From a checkpoint of a small masked spectrogram model.
Model: 3.92M parameters, log mel input, arch densenet, norm batchnorm, depths [10, 10, 10].
Training: soap at rate 0.0033, 7900 steps, batches of 64.
Rows from block 5, named by matrix and row number. Rows with one number belong to one channel. Each number is 128 + 24 x the weight over its row's rms, rounded and kept within 0 to 255. All counts start at 0. Numbers have three digits each. After the name is the row's rms in percent of the matrix's.
# conv1: bottleneck pointwise conv (model.blocks.5.conv1.weight, 160x264x1x1), inputs 212-263
# conv2: growth 3x3 conv (model.blocks.5.conv2.weight, 40x160x3x3, transposed), outputs 28-34, a 3x3 kernel for each
conv1.24 080:143128095128128128103168128128128079128114114128223024139113075163151128074093128170128128107128128128113128086141128093128128128128157128112128093128093128
conv1.25 094:128128128128109113139128128079128114142180128164128078128163106128128166128128133141128128094128128128128067128128171128128086078128221174128190167128098148
conv1.26 102:082129128128086149075159146122073109102161128128070068133128128128169128128143103083128095128172099118084128092122128128155172089219106145109059128140061128
conv1.27 110:140128128097112128128100128128124165114128148099128128128128128128133122128138055128128128128128080099128128146128128199128078220094102081071128133070069146
conv1.28 105:128089128166128128094118181128114128128171128128128128046192158122188128160102110162122128166141149213174128065085160100134128163128128128128159169173180181
conv1.29 106:082105128075101128173128120128141142110088128066118169109136168104128128096079135128128084128128128128128033105122128128157169135076128143059128128128156047
conv1.30 101:128172152128155128089128173128128128128044099128111128072128130128101128211122089128128072128128128097128044128128128096128128174128128173089128174062122128
conv1.31 101:128132128128128100125128128128128128128138113119080128128089128128154115140143090083043118128165075091128093139167176130053156128171147128128128119193160159
conv1.32 105:122152113131128092185152056079143128078128146128091128128166128174147165112087128149128128128128149103128193128128111151119128103128128179128128128128128180
conv1.33 090:128164128128128128128126128132128101128128143128125193079114128103105063128064133128128128128089104128128128128150169128128128128128093095203128128116128043
conv1.34 097:128176128128105102173101085106150105128064128087119120110128128128128154128128161128158092115166128074128125092069151127128128128128128112128128089249208143
conv1.35 102:128128128176128128128159169166128128181128111077088128077148095145180128196042105192088124128128155128165081054086126155082128087128105098100128191149184128
conv1.36 105:128128147113110128128128206128131128128128128128128128132128149152190128058119119181172128155128128128072128169103089096128171128128088128104128188128128143
conv1.37 097:132109062171192145101114203081128157174128128128128082128167128110195169202089128162128128128128128128128128128140128128128104190154128081128128105098128128
conv1.38 086:128180082106105106148128108128180112128070143128173128081107179124166121047090128143128128128106048177158114108128159128126096128111128063085128086056128017
conv1.39 101:128109117125128128128176128128071128128165107128119128128118128128128196128094128086144128056149128128097133128128047128071105101075229057128102128128076174
conv1.40 110:128097128147128065198166128162128168093172157128154068151128128128137069072088083128178120128128152096153128128145157092128076128063165168088106128163128140
conv1.41 082:128128128128128132066176083128128128170255076128163121103116128128133045112128144096171172128128115175212178128101128142128128128115094128115155108128086061
conv1.42 088:101128148158128178128111128162128082106054080128119128128110096128128056128103068144129096128128185105091072087145128097128128128128128128128151128128128182
conv1.43 114:108128128128138128128120171159128128128096128128128146142127061106128156138128128128056160128128136173128179173128030128142128128140099128111169128108128128
conv1.44 101:185107144085128128091107128113128147064128128067128128176128083081116128128162128128083078085195128128128128128104150087128128128166128117086099128188082128
conv1.45 099:158102128131140099128128096174128204128101128156118128128140128101146128157045128086108145093128114171128095128140128141128160128128144175137212129101128124
conv1.46 103:128128128099193128128089152137128128149128082128184133128118103113128154216128107128084128128110160128128060128128130089128079122092128128032128128128148128
conv1.47 103:128128152110128177126128128128151117174148184104101161118164102109142087103128060128128148128128103176110147167126144116101106118170205126142128178128164199
conv1.48 103:106109128139128136128107164128123181122097128197128128116128147080166128098128104106128078165128128128130074128118168128128068097087128079128128189128153187
conv1.49 110:128098128169128165096164172128128081128166080136128084060120104128131062138128061144152128128175128128148128128104194128098132110180128128138226167171128102
conv1.50 116:128111167128128128142166115128128128109124158163128128206178121113128128121128098157128128119141102128084111157061128123106078139128128101128101123173153173
conv1.51 104:128087109128128128128128128128096128111135178128128128128128128128128255128047083186098110128138128128150074128078166071068121172082166110128115128195091128
conv1.52 095:144128128128144176128123147119109089166036128128096128094192098105139128128128128128112128168157128128065128038128087128128128128064105187128107128132128038
conv1.53 087:128128126128137176128059128169128128128036134128128124134076174128192171128119170097147128128162146099128178060113036098181208152128097147128184202097084136
conv1.54 113:150128128077146112128128102072128130128234128128128090176087102106191110128128119128128071110128121135207125128128064134080128128081170128128073094128128132
conv1.55 117:128140128128122128109128128128190128128128128128121128128092128163128165171060092128128128145106107128128103119078128128167128128128159147167162128146084126
conv1.56 073:168128128128128179107093149128128145128063048200088069106128110098128128079142187128128128128128128081128093102128128115112176075128130128128128128128128192
conv1.57 099:128109113128111128114128128128128128128094180104135168110128183221144179136107128109128128128128103153128056181108128128150128126067110128128128128095128106
conv1.58 098:128128128169128128091128128128128128075162129128118150159128128155128128095157128060128128128149154128151109128128128096214128143065097136094100234193146175
conv1.59 101:093077128106145120120128113095162100109249153139095128128128195128102115099036128112128128128128103128196164128128219153107128151107183128128128128189160097
conv1.60 108:076134167128128128128084128128094120128152128128099128141128160128128118173128077128152142094146097159082146150224090128172128128150145128128128128163128128
conv1.61 096:152126171090097067128128128128128128151111115129128128125128128087184149128129170150142082128132177188128189119128128146128134128088104149168144128114128128
conv1.62 091:129071114144058128128085128171128128128138128165134128104072095128061128043128148128128128128128128128072128097102159120128084154128128128128218128128128095
conv1.63 118:128128137175128128145133127118128128151128128128128128099101202128146128214142128167162196075128128111158067161065207101097168164143104145125162128150128148
conv1.64 103:128111128085145128164083128104128180128128118128184118155128128091098128128128128128128055128065128089128149084128065128128128118128128128151128128199064128
conv1.65 105:128128128164102108128128128176159159127128121073140072128113150139126169139128171170128176128128185080128128128145097092153170128198152128128128128121093128
conv1.66 100:110151151128197128138132128045128133115099077128123128144128145175128128128128128071128095128128128140128088175124128128166104146087128128073174149128128190
conv1.67 103:128128128107147156128155180128165162128072193175128127059144128139128176128139174128146159209128164128155190128141020103113093128128128128134173090104136128
conv1.68 111:147064107128112128140128144128120065128169129128138128170155128128125128092090128144128176113170105128128128089125128095189128178220128128074125128124095128
conv1.69 106:128117128128128128128128152159128128128083128128128128116079128128146128169103166128153174128198128095128159175163179128128167128211168128128156128128166130
conv1.70 098:100115128160128128104128184186128149142203128128128128163125162123202165128085066128143167089106128169198128110128220095128128144126128173146120128150183163
conv1.71 094:128121128128161128128128128118082128128227128128088120182175080145128138128128113128128128128146084128116128128202128128180151128147186128079128128180128128
conv1.72 100:128200128128111128118128098128091128139128128124084128128128128055128128085128030128115104148182128128083128128160128128128128128088183091128128054091169128
conv1.73 115:120103128082119144179169152128135139114183186165128106172154111128128172128191097098128125128127125108128076128098128128116128181114207070081067128069156142
conv1.74 097:130103199119092128128142128127128128141096128055128128071128128151116132156103128175138128160149128109128123121128084147105128128107170080159142128033069089
conv1.75 110:128149071179089137077128093177120117191187137128142128177128098095091128067067095128119143128106135078128086128101103160128169169163128128102141181128142081
conv1.76 111:120128171158086123205188098128128128128157128147128152128078128119080124128157128177128128128128106128128128128185192128128128101163176128171128106135156128
conv1.77 095:198068164113128130128118122060128128128094088128128141128128250158154184159128102117128128102145128128128128084193166148201206128144128172071153134128128115
conv1.78 099:177165128157128128128128156128128128128128128148150128189128173125128187128204128128128118128113145128221180128094128128128128128171128187180128128128116128
conv1.79 105:128128128145128128128128128175128121177147197128160128128141128128128105084123217128128091128128214133128162078154128171128195183158167106152128128128128167
conv1.80 099:128128128128100066128128128181096115092078173128140099128128156128128143130135128120128128121079074128128178073065128128191159128128060128043151158075128128
conv1.81 113:128128090087128076087135094150126136112128128145137128128128142162128128128140128134169085189155122091095128074140194110128108128128208089066081091128120150
conv1.82 095:128126159128128179118105109081128128128128167128128182128095072152143056054165128128128128129128128128128184076198128160111128097187128098128128128128128128
conv1.83 113:128160128113128074099128128081085110157128103114093128128076114128152113083128077135105077094128128150128128128201128177117165128128132178112097128192128139
conv1.84 090:128128091128075128128128128128128065128128081103128167128109128128048128063062088128104104130128095147064133128182128205192128036128128128128082114160105021
conv1.85 099:157128111128065128177161128078128128133128128149150128128128149128128128089163128117128091128156146078201200128128180128103128128152128099128128097128130112
conv1.86 104:128128154128128128128128103091128173042128128091128128091128145128128128073128128068128087059171128149138128109143128156200191147103071144074054163128102093
conv1.87 102:160107128180104102128128135157174163128128128102159148090128128142128178128128128148128197183128128149128110128128128128128129067153096129128173157118238133
conv1.88 077:128099128154128133128128168128158081128076061149042128140143184095135082110128117113128128128128128083155131128135187117071128085158128136090128128112091144
conv1.89 100:128079060128128128097128128128152128116170128128157206067143128142120093094193144128128110110128081178128042166123058105153128142128103173135128128158128095
conv1.90 109:128205131147128143081069128113151128156111128128128118128139146128114110077128128117128128128128128116076128105128128107128149065128059128106128128193128128
conv1.91 094:052128092128140128128128123187128128128134128094128100163128128128160152128097028173148127128165128194175096128197070128112148128134137095128128201128128112
conv1.92 103:128127107128128101128128105128149128128128128128159214128070128128189128161099243154110128128128100128150153151158170240118128108128216128128180128128128148
conv1.93 104:163128120128101098128128115076094183168141102128198183128100128060128109128128167184122168128102128203103128112062128230128165128065069128189163128162139062
conv1.94 102:128151128145077128128098128128128128151102111096079143152128054086117085085128128128103126108189113146168072128146058128128143128165104128128128128059128128
conv1.95 091:118128177121160128128078128128154095158128135128128066128171058166126133087128122128128098136187128072181208128152097128128120089128128086112185128055128197
conv1.96 084:146128128128151100121083128128071128128105128128128173128098177128128128135128148128128128070128049065162064128118255128154128128128148128128161091128128053
conv1.97 094:133128076170128173128123154131128128128060128128128108128128200128128128128128128172179128128143128167128105128128128168160121128128185106098106096128128128
conv1.98 101:128128128079111128128128111128128098128105128163076128128163128128128128128091082094098173078196128111128210164101167128074152129089169145102136156100128087
conv1.99 105:113175128128128120128128128128085128128161095128175111164083128128128102128128072128157107185063168128144162079128089142106167128140128107128135128128116128
conv1.100 102:128128076128128128084081128113128143144206128098124144128128128133088128176132082128123181128128119128092059128105102128183128151104084193146128112163128101
conv1.101 100:128149150128118095113128128131128177171107148156128128128090128121157128112128196128113128116081099099085118128172121116089128097128128128191078095128128065
conv1.102 094:091128128128150144128126128148125139128153102204142151128123140138128128177164128186128141098128128128087059128135106128186171130136229091128128128191128128
conv1.103 106:128128128128130176128128139132068111083128169128128128128128121128128128174130065128099091130164128085115118146128038128151157128169128106114128122048128128
conv1.104 096:128120133128128131069179128168126128139128132128128094037139128128205140141160128148149128128159154124185147128185080128045197128165128150128128128139128146
conv1.105 114:128128106192173128169204181128118128167187128128141128128104128128128079147128115128141128128082097090128068136148138098128131149157210157089128138144152128
conv1.106 101:079103128159152099120165121128128101151128128104130101168128116099022128088128152143128078128090148082083104081128128128212128140213128128104145128105128078
conv1.107 112:162128128128128102145128095161128156128192072141128174128128106096128103128167128067128091088128128098192137048159128163086128115128087090128091103174128128
conv1.108 108:128128124128159154155128098128096128108128096128128071128208190148128175191145117094128048107128128111170090128128128128198128128048128128055118128113139128
conv1.109 100:128128129083128099173128128128128128128128169091164128128120108128113149197128067117081128176128128171094142128128128128115128178107192098128107102116122151
conv1.110 104:083146115129133138102153128096128128128128128107128104128191155079128128128107128185078101128162128107081107113083128166123128128128128159099146128188159056
conv1.111 117:158081128130128092175145137143083094128215190128170132128128065128051128101159085174140128128128083128175171128077128128128089128072184081182169128128175147
conv1.112 099:096128128127099128128160081129109128087130149128128180128128167085128086162190128128073094102110079137170128172160176128128084208091153146128104176126128128
conv1.113 101:128128128109170128128137128128128128134128128162133177128100041111159088117141128096128128128113128176189120150191128108128197104106176079170175128054128128
conv1.114 095:207128178128144185128146128128128172108128128174128135128128118133123187169129146163128060128128170141123174128128124155128155128162128084045128128186065175
conv1.115 085:128128128130128151106165107101162128128059128128128078128128128173128128032056178152128128062185128128125153099176162128099175098128128128128180128225183148
conv1.116 089:148184128128123128130139128128128128128159128146191008128152092128097188049041081128128096177128128092164128128128128128077120097108196095169091096128128138
conv1.117 097:071168177128128128128128128128128128128181129128103073128128109128128086179102085151128128128159128128128128063128128153128128109096128208128147128172190133
conv1.118 086:128128131128128128094122098128128128128128156081128135112180107128096111128128128128063106128134128194081108128128100196095128072074153128128128109073128012
conv1.119 102:128128128128094099094128128160128128128140128100076154155137097099160180128128174142128141059128099128088128066128128128128128068123128204116128156219128091
conv1.120 100:128149170100128090210130072128147071095128128104128128164108180128128126099128128128128101128098082128086166132143133128128085132128128110132154152116172101
conv1.121 081:128128128145160183073128169128075128128165128180128191128128128128128128109078154089102128128094110088144106087128169128128128128100094124128128105112130159
conv1.122 096:140128132163073128152128164135128064128128186081065160090128183128128151128128094128128150128166128101184128152128128077101128128091128091149128128078121128
conv1.123 097:128128119083124186096171128128168128112128128085116128067128128128104168128128128102132128132134128128128197126153091106075110064128128128092067128128188134
conv1.124 095:128153127175114183155128128147128128128086128083089140128120128127149177096128157128128166137121128150128128128146107093128128144128128097155119128128094128
conv1.125 093:097128128110118128124116128148156128193128128130096180128193151082128180128098136128096128172086111093128135112128128111036090130079128128206102128192128128
conv1.126 102:136192181142128128133128148181128128101128128128094128128128138176107082128171128063128128255128095157117125128128115128159128178128128093128128128128128084
conv1.127 099:128144184168128128175128128128128150172128200069094142128128187128248052128083110128128128128094126168165144128128128166100128101088134095128123155184154214
conv1.128 092:130128147101128046142128128128128128128046080128128119108128125155084128128052094223149107128128128127156128128186147088155128073150048110218148181128157128
conv1.129 095:128128128136171111136111128176128162140103155085128128128128161128128113149087128134146128136128128128181100128128000128128066128102086128128128159063107149
conv1.130 101:128128128128128128128128128126128124094155128128128128128128101165122128101180128087120088128130097184115103130068107128128077128096128128156214071149179172
conv2.24 118:127128094128128128128155128111108113128128128128128074137128100128165128155134128128221128128128128113157131128171128151128158170096128128166102154157118128064128143128128133124145162117108
conv2.25 094:128156128131128128128113128128128128137128128128104128128128128128087111128111128128105131128083152149143128128128128128128127157128128128128125128082168128128128128128128128128128128088128
conv2.26 090:136128128128097128128126128124159152141128134098128111128128112143133127128128128151128128128128128117110128114163128140161139146074129128128128128128127150086128128128128153182128128092128
conv2.27 102:128128153128128108157128153097128128176122145127114128146083137091128145128128128128128093128124128128128128135128115100179136174128115109128166128174152142128167123128128128123120064128178
conv2.28 099:128128128128113107088128128128121081128126128128091156128184128128087128141130128144128054128128114136161128128128128128128163117128128128128156128128124079128133128128128128128145128065085
conv2.29 098:128128128128145128128128128094197116068128128128128128210091128112128128095128076116128128128128184126167106128128148128128155137095128128128128117105079128128128128128128130145128158128128
conv2.30 093:118161150103128128128184128102102128122128142123128128128128128157128162118128128150069145128128128148105128092128128091115128152158128186128128103128128128132128113128113128128128128135097
conv2.31 105:128103128151128128128128110128082128097128113128089128128141114128174105153128128128200128139128107193128128119128128128097102129128128128128106155104128110135128155128128128128158102128159
conv2.32 102:128144145128121164128102128124075146121148105128173128118171142128128098128135152082128140128133099128177093128128119124154014128128128128171104139128128128128128092156105128173074159123169
conv2.33 094:114179128128128128174127128128114064128161128128128128160075119124128128128173128128128123128128185128128128108128163111121135128128128128044122128128128128128124079128125128128128128099088
conv2.34 090:155117163101128086128128077128128090128128128128113155145172103096128132128071128131085145128134128140157138110138148098128115152128077128128128128128128128168128128128175114128180128068128
conv2.35 103:128128102128128125106104145128128144128144139128125160128178128128142128128128128164128128128118128128157094138128117128128072148155104128162128128128128128097200152104156159128128128128095
conv2.36 100:128155133128139102138125128128102091107128128143128128115141142128128107080128128078128138128104150128128111128128128128128128128122101128128110128121106128161128128140128139128107128128098
conv2.37 092:128106094128093152100143107095128128128103051191128128087128128101128128114128128128128128117076160100137128127128128113128128091166128128122128174128128128104128128141135109128128142128128
conv2.38 123:154128128153153128115125164089198084094185128128096128162046167128128146117183128098107176125128128128128128114133158128128128153128067158126128128128100128128120128128128128128119155128084
conv2.39 109:128190128128149129128091128128128128128081128128128105128167177104128128105128104128255070128128117128100151172128111128125162128128117078143128128128128128116099134128108135160108110128128
conv2.40 101:128145176128128128159157128128128097173128155128095163180189130129128128098095128128190124128128106128128094107209099126134090128041191143128128128128151128128128128128154128140128128128128
conv2.41 096:128122128087128139137128113155128118107074128128128128180059128128128156128128084128091128128128128128163128128116128128128119128200109128128128128128128196128128128088128104128128113128134
conv2.42 092:114128135128128128094129135112128111128137128128150128128130128128158036178128120157128088117169150128172151184106128150103128131128128163096080151128142120131128167145107096133128155090061
conv2.43 096:153128128128128128128128096128109191115128118163082203128128128132128102140128096130061128117128163128107128165096128138128128087222135128128128087167128128089150146156128128153108128125128
conv2.44 096:151128094128128141128128099068065137168132128128131100159159148128128152086111128169128128135163115128106128138128085128186128128128153128128128128111128090128088128158128112128100147183107
conv2.45 100:128112083128097128076128128128166104128080128150126128103110185128118106128123133121080166146128128128109090128094128128099128098120162128128119111128128147125140128125128128128128128128069
conv2.46 103:128128128128128124128128127077141061183133128105105128128156128146146162130128130128128093132135109128128106128099128128111128128099116215114145141111108128201117128090128128161161128078141
conv2.47 093:128171120128090128128128113131096097177171128128128128147128157098175115128158128129137128169080093128181112128128098190128128128098114134087165128128128157137128128161128128162128093125128
conv2.48 089:128128128128139128128128152128128105132103147190152128181128128128128128128098124111128128163082128128126128128151128128128128128024178128128100089128128128222128141128128128144090109128104
conv2.49 096:128128128101128086164085128106128128149132128128128146128128104173128128103128128128128128128128128128128128077128128128081080126128160128128121128098132128088128128151117128102128128084132
conv2.50 113:128128154128069128128132128144128128128128128181097152120246109128128101114089141061197086124128098128128128118128148142128128162108128128128128128128150091134120128128128128074128128076128
conv2.51 114:153088128139128128092128128083174128128128100150134128070255047132128128128107125084128125128123128128099128128128128128128128128155128163128128128128128128163128146109128128128128085092128
conv2.52 100:121128171083128148128130128155128129133128128128128128128154128128162086128128128128139128100172138128084173105108173128109175128110128124112128155116128126085128128119047094103115171131156
conv2.53 094:128128161128086128128124167128128128106128128162094112097079143128145103128161128128128128128136128128120119128128073149128128119128117137128128128128128128128128140128128128128128128128128
conv2.54 104:128128106128107128164128128123079103128117128128144089128128128128128139128128099128099208128144127127141075128091118136150128128169097094128148128128119140119128075128125170128128128128128
conv2.55 102:128128128128128140141134095128175106128132128083128168184128128154074099141128128128128177128128158128128128102110158128128128101128128128135128128128128128172128128128119128128102128128128
conv2.56 110:106128128128103146111123128128095099128128098128128128050170115128106111162164128172071128128116132136099146128162089128195128119113165128166128163171144110154094128153128103126140116128144
conv2.57 096:128128084128085121176108128128153128167070128128083178119128119091128119128168128128091108128128128128145101128128114128149128128128128128128114128105170071128125082103128128093145128208128
conv2.58 092:156128128128128128128154115128128128128128128128070076099128101119128098128090128128128100128128128156109128094143086128128120128110156128109128142094128128177128166191128140154128142167128
conv2.59 137:102096151113108128139044128077204099128128140119102128194169106128153128098181126113128124113128099128128128128094128123107157102164128128128104128128128158128111128159128151145081114182165
conv2.60 087:178128128123128101090070128128119085128128114128128158071104128128111128118128152128128156073142128117128108136128162128075128128150128128128128128131123128128121128199128144158128128128128
conv2.61 100:098105128128128128128128128128088108112128128128128115153050194128128092142128107128091169126128138128159128128128108102128128128195080176128130128128103135104128128128110128128160128128128
conv2.62 099:128128158128128119128114172128128128128128189115176061128128109128149128093128128080183123128128092128095162110128126128128128134128128128106078128128128128200128137125128128120128126128128
conv2.63 119:128153128114093128128128170109128128128106128137128116141210128095079088128128128128201100202128128128118128180062148127128128128121128128082112148155131128128124128130128090095171106128128
conv2.64 105:132128162128089128128067128076076099128149128128128110153151079128105168128128113092172128128136100156128087128128156128128181110128128129085172128128128128128111166128128160137128132186174
conv2.65 094:128128152128191128132128159070128128128124128128095128128238148104128109103078128178128150128128128123164128138128128167128112128159108128157101135090128128099134143128112128128071129138128
conv2.66 085:105128132115111128128149172078076128128128107135125114128128227128145128141142128193128064130128128128128128128072128128124196128128168138128128141083092128128128128128149128128128128128128
conv2.67 102:128153122107128122117128128127124128167128128128128128082128085132110128128152128162128108082128128128128124128128128128128128128055112128164109128128128128069128124093128128109136128100121
conv2.68 124:136167127113128128128128092139105071093118128147128128128131128098157104112128145067141128090161076128128127128128128128128131128094128099119127128128145128116133128128128128156082152128174
conv2.69 100:106128138128128128128154128142147075128151128128129128085128128149128128103128127166139112128128111159128069145107114128128128128092128128151128128166117128070142128106128128080083128138128
conv2.70 102:162128138129117128097158128086160058147128128099128124121167128174074128118128128128098128108128128096128156095066128128128133128145128128098128147128128119166107128128128128128144128128128
conv2.71 088:139128065128144128170095128174125128122195045148083094112128128112128128156128128128209128143101128128128115128128185184085128102186100128128141128128073175128128128156128102170128134128128
conv2.72 100:154128128081128128147128150128115104182149128085094158069120183089082108100188183101128128074128109128128128082128128136094128128128128128128117129128128128128157128181128128108128177128128
conv2.73 114:128083109128128171141090118128128174157104128137128128128190113128171128143110128098195092093128124128128110128123139116128145128179097140128128128094128128166128124128162128095068095128162
conv2.74 095:128128128145125083139203128128128148149128146089148128169186114128128128128151128193111063104128128134148115128128094148128178137128147128178118107128128107086150128128155132128124128128128
conv2.75 091:148142128128128129128131160128128128118157128082128117053103128135128075128128128170128128128128128128128180110128107128128143144151092103128127057128178157128128128128082128128167182171139
conv2.76 098:122134128128128128128128128128131084144139128128135128100167147133113128128128128134128128107068128184091126138139128128128092112136128128128128128129130128198128128128128128163128147101128
conv2.77 098:128134151128106128128128128086114092128129128101131153128128142129128128128128128128088114142128164128128128128072148128128128128128104128100128128128128128128109128128128128093128128159128
conv2.78 090:114128128128128131128128128128218106128079128135128128128158128126128128172128128128098144128128128102101128065111155103202095128128128176128107109128099128128128152128100128123128144128128
conv2.79 094:118128128128128128128128096128128128153088147128124137128083165128159128118128128116174128099128128126097128150182143117161128136094128088128119128128128128128128128128128128128128094128128
conv2.80 096:128128128128125128117147128110160098099138128128133128128086166128081115102128128127128191128171098128128128128128120098075172128115116143065128065128128128170158128170175125109089094091128
conv2.81 091:128128128128128128128128128128102143131117136084128128191163128128128128108079164128201063128128111124128126128151076106128188155089154136128167128092128128128128145154102110128128072128128
conv2.82 098:128128128146128128110128164128073097112136127128158080128051128136096128128128110146128086104128128128128128128098167128128128132098133110128128128081128157072092167122128128128157138130126
conv2.83 113:120073169128128128128128122124073128133128139146175128106216115142106128128129128079213128128128090119128113102164115079128128128128128128125160141100128132103128128128128114148128160099149
conv2.84 094:128128112128128182128168128167088128128122140128106128138128059128128128128185128128131144128128128128123163077155128173142169157128136128128128128134077128128128128128149110128128108140128
conv2.85 103:125132085128128151128154147128128117130128128128128128128128128085128128101121128171095080150076123125119128077128128085201131128183128128128128128128119128138128131128105128128128128131128
conv2.86 111:128131128157133158085128128128128085128136133089093128113056203128135156141128128155128167117128128068139128122128128128149128151128119076092160128152128152128084110128136139128128110162128
conv2.87 095:159128128119100128100101128098128148128128128122085148128222113128128107128128128128128126128128124140128086107114128162069169128128128167128073102128128102135126091095097128128154095128167
conv2.88 083:128128099128128142128128128106128085171077128128128151128128128128128128128146145151128128128168128122082128135172064128137186079076128128196128128114128173128144128128128128120128128128128
conv2.89 101:128128123128128128128080114159128128117123113144160128128128128128121148128128128128128179128128097128133143076126128128096137128170128128125104128128128128218128106132088169128202128128077
conv2.90 112:128169080146064144098115128128086128158128056127188128109234099128110128130128106128158128101128128110168128128128128119128128113128172128128128128128091128128097128128104128128128170140120
conv2.91 099:131128086143128108092128102079128128087103128128078128128200128128154128128128128186128128128128113128118128142128128128128082128144128131128128128128140177128128128128128128128128128128080
conv2.92 103:128128128128128139128132128157123128128054128128143128168085143114122128139128128128128140128128128141128129149128128145110128128161128128128128143056128175110129122073094128128118128128158
conv2.93 103:137161151109130138128128128193128128128128128073201112176071158147128128117128128071160128075159142128105128197116150128127128128157123128128146128128128103128128126105128085083117153128169
conv2.94 091:128137128112159128128107128128164128041133182134105128158149224128128128128128100182064167128087128128128130144128128128102127128128128128128128128116128128128128160128090128193157128128128
conv2.95 111:128128102099163128128105128128128128128143112128128102107128128159071128128128151155088128145128164104151117128091116128146051154128128179128115128128149200087143171102119128128108095128109
conv2.96 093:120128128128128096152182128128128128128128160128128091201128128128128128128128128128171104201081120128128130145145179128096104128128128128088128112128128149125132128128148128116134128159120
conv2.97 095:128128130066080103128128099128181110102131128092128128162121128128122127128128081089109172128141154103128106128097114128146126143128117155128128128128128135128128128137128128129128128128116
conv2.98 097:130145128135107113129113107128128128128201109128128128166090128128128152128179128128128081092157128200128093177128128079128128128128171084170116129118193128128122128128128128138128128128080
conv2.99 100:128128171128053128128128128090074145128110114128128128128153110104092128128175128165095128108099147108179128128128137174092145128128128165128126130109128147128124128096128128128134144128128
conv2.100 095:128128128124182119103128080128128133128148142128194144128128118114128129128156128078161112128128128128114128114128147128128128128128128128147128128122125100174128171128128128128128128128146
conv2.101 110:128128182116128128127194181128094128128128146094179128089128128128166128128121129128128101128125128136131128114128128128145110113101128128163111112128128084085128128128130114128128128215201
conv2.102 090:147128128100149128128101178128128104109128128128149128167154128128128128128084098137218062128181127178107128177128128128128128128128098086107128098128128115128092128128122128128128128128159
conv2.103 094:129141128128099128128128067126089104128133137183069128128058128128128189127136128128067128128153172150128137160128084097128119128147128115128128161128091122108128085128145128105128128129128
conv2.104 093:128128128128128128109128128128128139138118128115128128128241128146104128128118130128141099169128084097112157153167068128128154100146128093165147128128132128153085128167115128128128128128128
conv2.105 096:077128128118113036151184161136095136139128168109128122128149121093128112157091149128187087128084144179128123128128128149099128110128094128128109128123171128128128128119113128128128140128153
conv2.106 110:142153138128116110128134102086128128160119128128146128128128168193128152153128128208109153128128128128118128128120088128128151128128128157089128123128128115122128128150128128059128128209140
conv2.107 108:130139128128128128122135134227069159128140128091200128128078123128136128129126118128139112128128118137128128128128085128172087128128162108100155153128135128192095128128128138128167139145166
conv2.108 108:128170128092128096149128161128128128128128128128150128182200128147123122099116128138093128093128125128185128189053128128128128112128128128128150128128120128075128128085115097133128166242159
conv2.109 111:128128098127154147128076130128068180128084128128107128128172128128188129128113144176091073128112128123128128128192086125197128128128161115197159155140118134128128128128128128128144129091070
conv2.110 086:066128128135128128128128128128128105177093128073101128184130128128124128128128128086166128128128128128128128128128128106128128128157128107080128128128151084128128151162128128128120123077128
conv2.111 113:103128128128131148128057139152063164128128104117155128110197067128128146116128167128144128128128128128108164128083094128078128117185128148128082106128128128128128128110128128140117135082128
conv2.112 095:128128128128128104145128167103181141209128128128102136165128095128128128128151128163128128128128128128144128128128128142135119128128128128078128130152128128177128128115128128114128128128128
conv2.113 096:128192128128112128128099128179089128119098128128125140084128140102128128128128128133128094106128103128141156128096128099144115104159146128128084128181163128128160128072128069128103128128128
conv2.114 102:128125166134085128065128128107128106128128145128165134064118128128128128128128117137160110143095136082095130167128112128128128106121160128128162128165112089128128128128158094128128148185128
conv2.115 105:128055128128128128128128128128094128128139128128153128125189128199128078115128094061202128130143128157153081111118103128156088128165086148171128130128128093146164128128128157083105128132121
conv2.116 103:128128128128128138128128128092128128083165128128062128128186130155085125089128149128109126128128128128128128128105156142128128182118111128207150128128128128023072154128142118128128118136132
conv2.117 093:128128128084104175139128114128116128140128133128096128128128128128128128134177064093221128128102168128099092128099168133170098161128128128187152128149128128164128128146128128128128135128179
conv2.118 115:171092128128128116103161164128101128149116128128150108128128144139108128128128099136183108106136128128202109128128128128111128179092140075120152128186107118090128068128137128128084114136128
conv2.119 104:101128128117171085128160099103128100148156128128114128110153174128128128128131128085128194106128128153128128067128178148162065072128108128128119091128094096124128149128128128164108142161128
conv2.120 087:119128128128128128128174128128193083167113128128099128128128097128190160128158128103128128128128128128128128128217145128154128158128177143128128084130128128128126113128128128128128128111128
conv2.121 081:128179128109128106128104161101128128128083128128227190128095089138107128128128158112094128128209128094107128128128128128118128128128113128128128128094128128128128135087128128098128128151211
conv2.122 095:196128134128128128128097172128128100128128128128132128217142067127128140067159202128102074146128128103128128128128103128128160158158149128128128058128111128113128131128128128152128128128128
conv2.123 087:128174128128149128186128128048083139128205128162099128128128174081121128128130071161094098124076128065128148128128128128128128156142128128128108119106128128088142128128143128132128128114128
conv2.124 086:166068128128128128165197112091187061128128098189126145128134191173102158145184094128122192128164128128128061128097132128133128159128115128157130128128128094086173128134128128128128133158128
conv2.125 093:128128099128128115077192159091145128103128127143076128128162128154128128128164128113148128121128128091116128128082128106084128128128085128128128128128104128100128128176128128128128128128195
conv2.126 092:128076079128128128128128134128128175185128128128128152128114128147091128149163162083128128128128156128067128128178128112202104128128150128128128128170128128139128113128127128084128128159128
conv2.127 105:137141128115128128128128128128114094128128128128128128128128228128128115128128128093128173128128120128167127128128128079143164140128128128117183189128100171104146102152128128128124099106128
conv2.128 103:128128128138123128128093128128160128128092171128131128128163128109128128103128128128128128114164114116128128128128128128104128128161171156096058128128149117128128187109128128128117140128128
conv2.129 092:128193120128099128128140152089098128100128087128139176128128214128128128128135128128023192128128128128159128162139118128099128090128128128140128128128128170128141128128128159101147103128128
conv2.130 101:140128128081128177128116128128128151128187128128148128128050089128095128128128125128158216128128120152128128121128128152161107169125149128128128168128169062199128128130133131101108128125128